{"model": "masked image model", "dataset": "procedural textures in two colours, tilted and lit", "train_examples": 195000, "mask_ratio": 0.6, "isotropic": false, "mlp_ratio": 4, "patch_size": [2, 2], "lr": 0.002, "nesterov": true, "orthogonalizer": "polar_express", "steps": 21200, "epochs": 13.9, "final_lr_fraction": 0.01, "adamw_weight_decay_other_params": 0.05}
Rows from block 12 of a small masked image model, named by matrix and row number. Rows with one number belong to one neuron. Each number is 128 + 24 x the weight over its row's rms, rounded and kept within 0 to 255. All counts start at 0. Numbers have three digits each.
After each neuron's rows are labels from the 100 images, of 14976, where the neuron reaches its highest value: "strongest on" is what is common among them. Only what is clearly more common there than usual is listed. The data: procedural textures in two colours, tilted and lit.
# fc1: MLP up (model.blocks.12.mlp.fc1.weight, 768x192), inputs 0-47
# fc2: MLP down (model.blocks.12.mlp.fc2.weight, 192x768, transposed), outputs 0-47

fc1.309:151119140136151148138098144119105135113143122146106166105117135153149115126165185148105085125142103149132162143112146138167139136167120119125130
fc2.309:121144157109167149133140137129119135124143128100125135146116103138138144132163124101150185145089135133099115113131143167088126135085142145176130
strongest on: black; ground colour: black; cracked

fc1.419:094172135129159099099103115116098147106136108089152114139168130156113107123140162108125148123114108122117127147158105057138138093100120143130107
fc2.419:148106139120086137171125134098131122129175140170132129103118122116099119115134069143114103126121121140120139145121130045130104135152132115105141
strongest on: fine scale; grid

fc1.97:091120131112129126106114114124091151174107103059151135107116135131115090108157199142132172109123129133125166070145145078122126105133111120135130
fc2.97:113106133132095113105123137141114134183123072133129114124108135114080161096107145108114119104121084074137090130122120153144143127106119132133121
strongest on: fine scale

fc1.296:125147140107137158168129126106109154137137135133117134132097128140154096139109117139162134151097108148093110132145152105145146147130154110121116
fc2.296:113106110132139128133114193123112126123102099136116146155121122122092139130132115142140118155117148158142142165112133116155154107122125129149116
strongest on: honeycomb

fc1.185:089107133108120100139101128134120127131115184111145140124123145115133096116146165110146154131165116118143068099119117116104118138149122134116120
fc2.185:113130111126101142126118132137129130174133071129121116141113126118109150099135147116098117131168080092111130117093132200137146130121132162136125
strongest on: honeycomb

fc1.84:054101134105119106118140137163134138129089137116145101072126124138144103158121152117143162137115100117092163118099130125139105161166095126185139
fc2.84:185122162150147138110134124111129130113127126139111108160125140158157099142113118118106104129119109102114137140165148134122154155091116109131147
strongest on: coarse scale

fc1.574:174131076125146119158126113137110125111130177140158116106084125128122112149190150143111115187120096140116121126167132151155154138115149127126119
fc2.574:108126137131090103074125171124115107141063089121136089112120122115144103142090124130092142152136126105159103110131133146139113131086122142129124
strongest on: crumpled

fc1.678:129128083125146141125125149118130132116150148162150171128104123147120079165132088089149120102109126190127113151127106155122152086094139121126113
fc2.678:118097130123119082141116125123152158162131140141117151132138103120122090136133110155147129117151100154113124147131121131154106125123135118146129
strongest on: fine scale

fc1.729:132124069135151131167125135143141096130202151112152138122103116142123110177115104143113126157127139106072130185127098137140103118100126125125098
fc2.729:130175102129102126133128084135086125111134133135125061144137141073132157151145148145051155124176167115131116112141112133124100188139127159128135
strongest on: seen at a slant; coarse scale

fc1.129:147145143125164178139090176151118137123125172109128152134144110095138141149134150154111116123194152132157118107111109154079128103137126137125134
fc2.129:117100053135125168150150084111155173112142070141105106148107125161143168118138134134152131124109120138096157098157130148112116130109132133100104
strongest on: white; pattern colour: white

fc1.493:098146042129123111142130111098128133114145115155132119114159149142094122120150086187131155105116133096120075135144099133129115130106149115158112
fc2.493:120124149125165156158111133143094129171141157093123144144145109133149157110118153143154116106123149094139149138104144100116172126120125093173103
strongest on: honeycomb

fc1.691:160130137134139132092125130089129124134176158134183163110118131083126132082134155086127126130197125049213143173130083112135086049145131151131122
fc2.691:093140096125147156140130130164126124156126123129151134132119112132186171155129115128109147126081113113158131109163125138111133139098129147119114
strongest on: seen at a slant; rings; zigzag

fc1.302:111124144159161140129154098148146116117142108136096127089142133133104138130148168139123162158092138120141126172138158114183140145131151142084177
fc2.302:132094136113120144094149144067142082162105116101125120144109093112125117139135117136110095111122148126168147112163178137157132095069145175101098
strongest on: red

fc1.486:129225136120123121127071127140115094152100115118129140158110112150105147160135131117124108133127125146139130140116189156105124133100101150021060
fc2.486:132151151137134110140131108151125164110142147151111138105153191176139138167137126118115200133118117149124132145141163126169144110146123154103145
strongest on: white; yellow; ground colour: white; pattern colour: yellow

fc1.579:101138147171153066139122067134170112126157108110165168143119110103142100167055080095132152145109135101133122111153122107146166133148100134120120
fc2.579:101163129123106125100121138119135133144093158108084149102161106112090088140101131114146124087082090126061103090128148125128139130080137137116123
strongest on: grid

fc1.312:116115116136109089139136132079132126115149119077168119144121137122104127090143113085136112149114135128114133128175165129131160116075114081188158
fc2.312:122118125134121117132133131183080145110098094160056165108135095154093118067113122117144152123111095155188133115121132159128133105149130072136138
strongest on: crumpled

fc1.41:120147177158116118138154118117141143124103165134098136131118126038100143115110127130117147160116106123156174111162141149102114083102109136144136
fc2.41:112135155114132062103131171134089138126094128115135113120105139082081088115125127122147109159140117173116128166160128153113136118150133108124128
strongest on: checkered

fc1.191:116108120128153119090117134163065099144141149090117126112123124129127096161134091118139095153142119110121127132161115118157123169121130129103105
fc2.191:140121149136099123137145084116060105089088145152097156154153133133132082127136172095085131149142134144096135117078136120126124133126111141115090
strongest on: white

fc1.89:164136126162112120132116148092084079141124129164123119117115164120115143118114116106114175130141125146143126157130131127170115124111099126229193
fc2.89:106134129114145108104140112200090146131101120089108141137122051132142137099118126119129085137155132120156116088114130145117114131134138131173143
strongest on: white

fc1.439:106105132134129139131054139124137136126076125133097147119135162136118100120143107130105158128138145132148119127130142136119143127141142125131103
fc2.439:100159114130105128158102136135145156136106124146123184135137146095094105143140166115161134134095119123139169146126104114116152162144143083103106
strongest on: dotted; woven; ground colour: yellow

fc1.357:131099146152091136111167113103131133141131129108141136147161103117147132100131116133120135118117141116118132139138197138098123174123250137142143
fc2.357:138115135126122114175158150089087153110157129134149140111121164155206131158059127132121130154108114121074117117077100129139134161128155136167094
strongest on: crumpled

fc1.658:133135130132142160144139131122148157117145138127146142139144138136130124147128135046191131121105112146115143188133136132115126091171130127127135
fc2.658:111129100123091132134128094133126150172146198136113122125122118127123157120137140151079142165123108125129111170162121100117120100139132148100118
strongest on: honeycomb

fc1.690:117100119137144142072129127124138115125129191138171103118142173127147147099154136140079141127110060102113177118146115099142129108144118136109119
fc2.690:128089131132116078145124099136139124116140182125149118128132108169114124125133121133164134093112123147152127113107118126126122096120133139132102
strongest on: checkered

fc1.260:125195105091127118143101134101147104131152118105124155144161096139151106121139053120124102080155109059151119077157120121116107059127152120148134
fc2.260:128161128130103151091127178128134115131130126161172142104094133095150135121155144122104132146134146093105152132098134093138176085101139132162121
strongest on: grid

fc1.51:111147129138128081163131111089121132071132130138110175126137118066086151125117121138105131122120150081159180121170157158158132082122125125117125
fc2.51:137127141116138212092123109144123133112107100123131113119093142097106121112140131127173127093133169122138135123162137114105127089148125100106134
strongest on: checkered

fc1.491:173191083117145118106147137090133079134085146144097127150110133129091150117117113099139173129097127123138142149134149128123167127075139091094143
fc2.491:064125158131099139178112141137142121100131151121097123128154107143143127134133139115094070125088136130078134115119140108104196138145134149104153
strongest on: white

fc1.275:138102132150179089117093177118101142066141161143129090149121131197158131131125105146149145102087087127063164146102127144110142140113127149109124
fc2.275:128169129123086091113133084146121126136148138151164125082119153098165120119107144147124129152107121125096116132180115143137104092126128158112117
strongest on: checkered

fc1.741:153143084105135131109125128136089107163108099104149116144140136212162145091128127105117107152134133169093164151117147103126135170128110155132097
fc2.741:095147141119116094148122187126116122132140125151114130137110117163112148087127092113129135084131138135145121118108119140135136157122137111092139
strongest on: grid

fc1.541:149149110122100107152127092093126142140141091112135131128109143110158119144134158115138136101136064130114111152143158137132140143116158221126131
fc2.541:161141106145157147147099152155112096113108148116141126130138130137164144118140089124114102143123138152150118107130142121133159158125121078165127
strongest on: seen at a slant

fc1.62:120143144113137132124105143119149100146167100109148105131134162209166110112119106088118136176141131086096138156113123144124144159119129104169106
fc2.62:117105154145157151124138151155161144102139127111132141119139087156179142168141142138121115059123153086156092106118136125153120127152121104119079
strongest on: grid

fc1.758:119139066108135110141125131118100163067145099126138143093124154175106090119137095135118116120136110150126066111157140170145150102116127127145126
fc2.758:124140100136118079094118084120149131146142128117119116131140119095097088135103119146130129131133109119105135149143138119159120094104126086146162
strongest on: fine scale

fc1.641:121160131081157135127137141143107102131138128111076129190105104107128130148147083116134145151113126106142130156113143135104145164152078111123115
fc2.641:126148103153129164122136158119132126153122110170138149061132136125055141122108147102169133137118145166179137120073131150135162115090114155139134
strongest on: honeycomb

fc1.381:132147120147138123132157157070133122125128118128104188141132103128100123113093140132127141142132174114146077143126142109142156133126158151099122
fc2.381:159138103133107034122105148149134122108129176123101085102141082114153130130119124130159137131121118127132133155121148130139129138148129117131134
strongest on: coarse scale; diamond; checkered

fc1.718:141109108098138119116093144116134181110103127168096108120125106123114131136214145137092166141149136139125138149120122119148105143119164118068161
fc2.718:139206129113110122106149117081149089133143119122172127138092086155117139136121118121176148135096118133146135146118088104112124118115150115143165
strongest on: black; cloudy; ground colour: black

fc1.717:093101116100164139142223044044119130152123137139133117128126133129126138119152141147109133117127136135123131129142088135118132143097127120109106
fc2.717:125107171117134111113143112094160147150120104102113112121179141114115134128121133156147113151110102140132125121168121180118108102049123118059090
strongest on: crumpled

fc1.605:137118100108125122147121139121146069141105119117111126162116133137098126109147136122127114115094142106118135124151177132069115117133121131119125
fc2.605:119057120114152111167161135130142095128147103122131111075151197164089125171144141135119114165135115140102153140126147113117113127153118138170182
strongest on: red; ground colour: red; white; pattern colour: white

fc1.759:173156098162121093125168094126126159115153136160141118168103129123130130114111099103133156133133141135110075136113084166153103134110151124110134
fc2.759:125161127140129097167123137120136104143099110088123128079111170123107109120115134117108099094129147137139146139128130158148107131149129148117149
strongest on: honeycomb

fc1.516:142170114132143161161128131094117124112141182146128166142161141130149123140124119125099122158142090143131091101163142129117123094109100127126115
fc2.516:125151149129141066128133135143113142099130144122140105145103136146161086109132120133156128177118101078126140137162128169129132107139133123116124
strongest on: diamond; checkered

fc1.606:137155137177122127139172129128121255129085137143113106163115132128091135143114115146112143112133123129121122139111130116235130125143061122148053
fc2.606:101049133122128118144150127123126083127121139125156154107133202104159133107116127125137134128121124144135123162156124146017111106122126124106074
strongest on: black; green; ground colour: black; pattern colour: green

fc1.623:201114128124118149134120129114128139169145104104087142146136084024056117140125135111122167172113147130165143116122137092146089101115103138131163
fc2.623:144099121130128156117121060116156130115137105119138113124132130076089114123126129127145122174128093177124143163130119115127120146128111151126132
strongest on: checkered

fc1.651:147189145131120135116128129121129074121116137134150121133091149121093141143125169121121149140109132129122115175100141118070134119135110132178126
fc2.651:129139123110154144171128147229110191100126116145135117139145129159106140145126126123113143117120116124129109089150139116219124127131151153156174
strongest on: white; pink; ground colour: white

fc1.402:146113146149108114119123128093133125109154140150099127085101145143127169126122140099109157105114165102141148145106146159095070106130111113113128
fc2.402:150138118133133123125120120129123138104141175090155141128120142146109121111146159172130113104129135125048119122093157086117128126161136193119132
strongest on: coarse scale

fc1.593:090128134147128135141133125098133092109105161130119127148116125108136135108121112120100171145131167103101114094130147112141104103136131155138116
fc2.593:130097118141115111162113159150123102134109112148119128108112141096164159159091144121152106131115115138173144167116106110145109083138125170111118
strongest on: ground colour: black